{
  "model": "image classifier",
  "cutout": 0.4,
  "depths": [2, 4, 4],
  "avg_pool_shortcut": false,
  "widths": [192, 288, 432],
  "mixing": "cutmix",
  "beta2": 0.95,
  "learning_rate": 0.0032,
  "max_precond_dim": 512,
  "one_sided": false,
  "ema_decay": 0.995,
  "max_steps": 5800,
  "batch_size": 128,
  "final_lr_fraction": 0.01,
  "weight_decay": 0.1
}
Rows from block 4, named by matrix and row number. Rows with one number belong to one channel. Each number is 500 + 40 x the weight over its row's rms, rounded and kept within 0 to 999. All counts start at 0. Numbers have three digits each. After the name is the row's rms in percent of the matrix's.
# convs1: grouped (4 groups) 3x3 conv (model.blocks.4.convs.1.weight, 144x36x3x3), inputs within the group 12-17, a 3x3 kernel for each
# convs2: expand pointwise conv (model.blocks.4.convs.2.weight, 288x144x1x1, transposed), outputs 96-143
convs1.49 094:515482505519505480512501534417438451525536502468463481456537518504504467466443471522512514472517455421524517486588534525544567486418420506529507513448482506475486
convs1.50 093:491497443527503518492522501547494488498424583367525494490480506528516559520532485492466544604554471505601514526498497485560487493504486445476526431512504521495496
convs1.51 096:490523507523558433516537521462486484521445531497578446492492508486476520439538475490537534468560462494539549549540542458456636469511523524499450506536503514468497
convs1.52 098:516513484490516525509470446482458522474531459441493454492456472480506444551579522491473503464553497434484544490495575512492439478536515502464453497488459486527522
convs1.53 096:492506540488489548514485475597492475527498533442520482505522536473492553517482490507469520426464548577527472484505575494504543495540558542447456484472505519496447
convs1.54 092:515512485488542500491495486560501523484463465563509467496492552479472553445482491527462522450419497539455501481473492501428513452482514461476525475499506501509539
convs1.55 098:512460515518476515500483520476524562503561550533435446459497513529511501422492559499475498518524488540526570500474458514442410512541492461571469487436472449461505
convs1.56 101:487525494492526492504488493460510493518514496556537469460467508523487433500546577479546514479539506525549510553477495507484441487524602510439502476484515494504468
convs1.57 102:471469565508529481530575472490476515478476502447506427470537526486380528514477600449474514496421477474606535536559513519405525515518543514495520491556469509482540
convs1.58 105:471518478469535527455556482551443536431490527499512465464439503491451556559455503414557531504451491427487499453462477464512558524470543460499449526452493550473511
convs1.59 100:479508453506550507479461455477525491465474519452572464504492659498458446557454513479566514521512504521536490528496546403513565539464512522448493445509540460475461
convs1.60 104:481474508532487488507508494471490474422513514620563499488579530490479441512480463582532531484488481463463488468539476492508474543492498483460484503552473500505509
convs1.61 097:498506515520507560482503503546482522455489516492503545467575536488479539491518455498486484530493535495561505493465442493518474485468460488516513462554484461521475
convs1.62 097:459463499535536482498499544491506556426483638457569554505458466508496504476490554550538543492488471529518482542457472517495549482494493516498491486569561509489437
convs1.63 095:502481447507475485507442491506459520525542509503452472510555590569551540506511545498481575478505479527500535501581585561542481506507579493475523456502544517503575
convs1.64 112:504515505517475529490493523464440449471479531419466504474483505484470474502505494481489541529472579446455528543485494457543499440516548533504526477485466476492534
convs1.65 097:533493514495505510510476471596502506584480466510488491535470484473415476483487526546519477502528529428509514469499473476492585411537583468516491504510502515510510
convs1.66 098:513493488513562502527542470553517509464466539488575467456501492540490515600482527491453471472527516557511521514544517509497504510434495455524477561617531413459506
convs1.67 111:469480518525584467516528473507483574429481460500412478520537518533519479513379496555479544485537496494462494549482476500504506557497514471503448508615547491417497
convs1.68 097:502536492510502493502522505523559472515468519494474403479488509486477483510537493541513501495509470586492521531521448511564466557595481484510520511531429442464518
convs1.69 096:548453494514458504480524487474498419532525575456557520541449440530513545568458478555493514476477545544542490533489448482505568569548576456534488483466512481498496
convs1.70 097:533496572475481487466509528473452408519528516450490550516492486538492549445476444495524566460494453501454478497544535501487475499459454499466471456506519436525493
convs1.71 097:517505529480505500461448545490426470453493550466529499536521485551546486560512506471573543536474620463456500481464439570528526526517492544459459524512510459530489
convs1.72 103:532527539524497513501540505474478487502553480446553536493475455511495449538506564498516503463499540492492523476557579485451589485490519462470505453509481482524487
convs1.73 086:522491495479443500492578452525540527513537488443526474480506471415480555374462525483512514547495522480522522465524512492495522590556530486490493515475461443450570
convs1.74 096:509476515510456427516560522527544478484485562474493524503442571544424454503496496474464473502551495469469436438514544486442474498527500500520578489571505515434550
convs1.75 097:515546545545524536548542495486518506512453452545504451457515486527536563454521486530499490523475451453461447472489507539503489468524474522448469435524464546414670
convs1.76 100:506517481533458536543521472490456518578493465503458483516526510489498542568603549487526518463473511516572541550514486514492531553499521542527449506522482477525469
convs1.77 101:494456502504521547450550469480503468502510473547521506518437489537545494539463562492482503480528567470441571457412475562483468495507516541495498446544502508500532
convs1.78 104:505456488461544487522514493474472466485566509461612548536465522489449466520445541497523496501432522525445483468525504441520564395514537501460569481501515542521545
convs1.79 098:460550470483568513505488472540464533420521506582492428561462493481493449544495482490590491475501496502490471500455507503519507573512490553480494477486451483514539
convs1.80 102:491551465481544492528486483496502475473543526530517519530545412506558481433463557531506465494469475529526534421502534443516578486453421450475536489518560434500502
convs1.81 095:556503527485507508499519481447604467510477498471474475466495464450499483478610481520513442448505506543491460457470491464513517511456525461483438523517576467557531
convs1.82 100:496501522544517554501493473437568432494492571505497497432502518522521494481432501434474449498529478487513522541519507501504564575528510493579478526523448473496455
convs1.83 103:484592480488468472493515478491503518483499504505471474539539478480573559529463578401475530509474534505507482555540462518445479423513594493575496521486470469536604
convs1.84 100:524498511540494462500507465545502463504514573394544535496458448542439470492470437510500519514529474522550491454533491529454506456480584460546499490468509447446509
convs1.85 101:488493506546472463526496546500477504508459557488534490511543538450497474550518444497515485503519474529500498536485486510486441465529482472511467513510486518511545
convs1.86 110:421499452514541527477524588493504476499545549494557466461602476489556480540467479543528453505565511480482463452488472467531544464522544433565500417569451543432413
convs1.87 106:495521478457535514517492497480506444505542494467496424538538538506521458536496469428509517481481458468512536490468462536509521474507506532574526519440468466500485
convs1.88 095:482458497453489435550486448503493498445560549481559477510460445520482514512470453444483452432510529548480515477507443489469497491515513505549506463493457511434477
convs1.89 105:490406496434582457542503493472437457482545468572538521518501546545455489515497442496485533492471502502464560469416457557513607494558517549515517509469497510430442
convs1.90 105:463510514541453521485514509530477521505464514527490501477486487470548495553527536486482482499503458489543501576466461551570545513521477491470494432476426548460450
convs1.91 119:527554486485507569475518510515465452529506499517460528574567422528504517405434462479487548491519540525492503447485575489464495531510582570507462463466459487470512
convs1.92 094:525465525478469493518520504493496501522519542528495498473477460480423451460488475554547552459484475443555543435518450515478510483521478419510478485478457478476504
convs1.93 108:563481474470508494532458521489474532520527499431539462482500509472531476487502510503504488476512510478514526457524388477446560513497484504514483437524516522512427
convs1.94 100:534494520519506490475491513483547497520513581457479508508503498507472450469461533493507512505519491507559525437570511499478509525457520504404401422511505516522516
convs1.95 092:527580527437396485523500450510503467483474465420471475500539507484551476474458548495595513533551510477481466439521547535476522453468442566430545436474550473474470
convs1.96 097:547509533485451507492518475487525476473467518446469452500481429486478472559473525483515478518487531558526585520534537486447509476469485465421471508475446505479474
convs1.97 092:508498424421495534555539486466589457528420526589465477472433484425475458488400440497462463550517502510511507562487501558457538526656581508556531470518436446480533
convs1.98 103:560462552518515614510462515503522479503568575477550546455457463531515517582556543469496525469524515496518461540604532526482537493473438396524420535422577501515585
convs1.99 111:465484484567540474452511500462463536495504457567527468491470496502527479533526466449531527494520450451451493447498456558518455545524491492465497475484485560577495
convs1.100 100:474493456455516489524476509478490533578494454485477577556439527511493511480506554531566529459489497483503471432531484521497616531483540518550419475502482484471514
convs1.101 100:579474492437553488523482468526520497481532469532485451507481527504544469443430454501487499501495510496516521452496556433479464528577437543434512582518461450506450
convs1.102 103:555550463553529550475493497522571511517491510531465523552465438531499564559606520466509505501460514526503564457552561463454556477423513526461485522480517538534451
convs1.103 097:510501498566514434485486484494502533448502483479450479617568511526477554539505506508503492551553480521555605437476498441508464478449453497543534471472593421484481
convs1.104 100:526506493476553426435484497493512498479568503483500555587533587530490549554574478520430502517493446480475519486478584455440478420523492510480574609455573542501563
convs2.49 104:485481489460491521560509533476495508457408517525473468511550410511496477540440551458579521496519423523486489502554481495504429496494560501420489
convs2.50 105:485481540450549478526492540512584460504563490448517572500542484526513570506486493543512579494433462490555524526443487479496443512633476534508423
convs2.51 100:533580459503517492486543515503497499456408451491541466541508465523556488489491495390534460518505447522425483521493542391506526516431501567484513
convs2.52 103:484505562436595447476496449514546533493540467444548478466585526468460518464478480495472505536420518501509530458500503470505495518458555515441504
convs2.53 101:522483537445547497547517534506508494472451511401491469506490531489564447503527439539514462518534528508491472456559471395516581535553488496472549
convs2.54 108:497454619524558497501458513515421468522386515487506505532412555490483530467462534478456496550429556484498565506486516448546481545545499470489476
convs2.55 096:530467449517555457526492492468497447533546508452523527509517437513483471467463485518471563504594464525484439535517512512518537511542523534574475
convs2.56 103:498554513532535427592480523487527516527623496485510564520497436498486521547539485449441454430528506536574505473586464524403504465482462569540539
convs2.57 093:499418531537499466495554442558523486508512470423499484445417542536510506491545579498501508485576523534561574518520526463493503506507511548513507
convs2.58 104:493477522537488472505457565494494473445494544462502509558460404518465516471474520536480414554465545496531451521576486525457526493508422515452498
convs2.59 094:476498556496594447417507501578505448515441464536527513508504459482475531479449482493501475508575451504428497465490480473494514544508457524442528
convs2.60 094:508496534549504527575492508488526484469441513449532540485465481480432507553514515512520563516553507449475498568489510511573515504512511414509551
convs2.61 097:537426558545519537588547515479537537473460498442514516539550516532523459509514541522550487483517565569561460448497507510478559509544519485494421
convs2.62 105:504491492464531528544523517502548490447469520463559496527468491546560514444423475502601491527481473543520497435465459526498529483521533625502487
convs2.63 098:526603511522462487520454497551469500514498493540563506515488455552469488527542496493473461462485478590519489559463507452488486512479510481447388
convs2.64 105:555522465590511482432506441505450426552513416543483414503513602459509463592489534474473429510476472471487437542484454575520471468540455464530516
convs2.65 096:488450493522528487463456466511445489514509520532498489532547586515567547565543489511517471484461555462477500456439515545554476530528475480489488
convs2.66 100:478599475568480449553519578471455503462504553496456467531559514517499552470451528553556492604434466550494527489507418532486464435494596517551533
convs2.67 106:497532530511496564581530476467544564565439481445584498491534496581524539497449495493499556533529581490476529550463537539465501490462523509535490
convs2.68 090:497441523534488448494514465495425469524507462530553501486545478450469490507557531430475502518495495481494516492552532539548466536488575529475508
convs2.69 105:463480482494540475463496448466463494504512488541510499490440498494518509510449464493472439478534477466505528461551473524451518518555454514428531
convs2.70 093:525429497577458516519522550415487526534470521535528531441489575519589493502446526471571400471534496555407469523490531466545582429543537465503448
convs2.71 106:568444540545520553439488511463499498572466479411498507456510512511512514503525505482509463512425527480463534516485508601437492479484507471445569
convs2.72 101:437513500491554516476530526500457510447486522519502492488495482546453577507558568605447513549553539553485626484482469522504520515491565511455519
convs2.73 097:517532460550494453546467494508506466547490589461490511542527546485480573573411536487461424474499485526447529452486500448557532523478471529526487
convs2.74 090:468531532551511461503511496449550524425431511529518579521464464482492468512516538540456512495529510438538514534503494518437500520557476551531537
convs2.75 097:509465431548484464527591512487526503581569531489483470468493502547522518494523578527507488560478514526522522530430494469454510544446453458482495
convs2.76 100:543426491594535482514502577513477491480584507490494487443503487508532501528582534503498539539496523530525496429535483498609538451483585472545476
convs2.77 099:517532519499509469496461448502485508474546504544534551486448616486503567453435478534572460510531456527491461486499507570552499478524484507504535
convs2.78 096:474474487470497526549562463599444543489510501515485485520453473596572540496500511574513445537505502518542615461543538468496476482450524534585456
convs2.79 093:517515572522519469544426521500503466470509372452412476485537482469498464509535453484564473505567589444481522466509544471452528594469463428570425
convs2.80 100:424481537478487475517516476533526441454444546552455528464498538508446503445440501524428373544558511429460517514546548412422483517435523486540537
convs2.81 099:544550528525463451506496500437481427485507452541508440437568449478502435490424505570481466441522525442544477521458610524567482607475528570484557
convs2.82 099:436493485506532545496515546513452533508489425449462537567504519492568471492516487507541601494420477504537531548483511553443485529429477481640521
convs2.83 105:485479590495495507512431435510517413516411523518499533550459520495536511567484496451432510465430512497498505502467462445557514517471577476528526
convs2.84 102:501496503505536529533489532494497498470461462498575458453531490490433455474472495492522486522520616499505499504513512505479420555455498486485523
convs2.85 103:539517485471533490524588467437475526486497447546506415563564500444536472479531463535489591520447516452530509517443512485491481510553526465470465
convs2.86 103:515424401520477486510535546536546486490398483517612488453482490575543539488516464493491575458466511563542454509512568512498482533596511494501507
convs2.87 100:470470550591502445508536551496517453560489504612480586503513506395539485587496493543570526488482531504545554585466504589440480532497448535537529
convs2.88 091:492404492411458556475456456490552525506536493504569475523513513556479508612467487444461543465499567510461495487473546474482506518562477472467498
convs2.89 100:479482464597475523546564521477558507492461440507479508485465525481480473547485466533528510516446503531451538529490628548464465499462640459561503
convs2.90 100:487520467469510484527474521511508489463516493543459432489469472511505531466455560495532575475501490505525493495498614510502492444497524510451512
convs2.91 113:466479515539533483577484533547490484516471464549500518508571555470492523588472496511516508492460469443506513519530480544487544494509523434456483
convs2.92 097:569491594483506528477606456487561476521539496521486493494505499510566452471526429490570496523565505509493516469502470467489490493512474513549434
convs2.93 093:452522567467442459450490432537469537500477480492499428486523516489499518437539452512481464506488471564493436466437565497537462469546506522554425
convs2.94 100:446488454487532521473537459458435446561514506539486517462549498492544537552555444529565475598460541535481463468543503463544519426506455497585496
convs2.95 088:545412538531487508531477471492480463467468468533587522502517460533516539509540494500481482524511526482476528511457459474457481513411438528479540
convs2.96 103:562482511499508516527473469619567491514553508427483488579505435442520426455484540482464478514500515503549485486483472501449456542479426507528474
convs2.97 098:511574491581485525508487523493492539546533517486524563471554482514539565500444487477538431485499519506480486483452479502504447553482486528528499
convs2.98 103:491443510503532543528495494495468517535504506470523445470489506546527527485484516487487548609448502568472536523490469504511567553482547500457481
convs2.99 102:498561513583517385543449490549460558491514539491506484518505477473513495441524455511488522502565500498572490472557546474531475476596503530506545
convs2.100 103:526489479582467470494561541524484535408556524515465490434482502513496547466510479539484506528532483584462526473504503557581540474516524445460519
convs2.101 102:498556529552518459497521498453527530445528518498479504521514434489473471500588556486567490528496504501439517501453460481437447500573531522481513
convs2.102 105:502494556499567463510428476495478514408559515476540540523487547545478503508434544579565479583514514511557539502574567535564492477473560463480549
convs2.103 106:521467517517524558471516461583475487539454433519490535429493543550509500512533456432460457397548498517469452497432475478618489489476498507454552
convs2.104 099:528516476418498456506482475524508511454588467498542346477511535467468519559399427553563453491496492467469481630543489457446493503439504527512472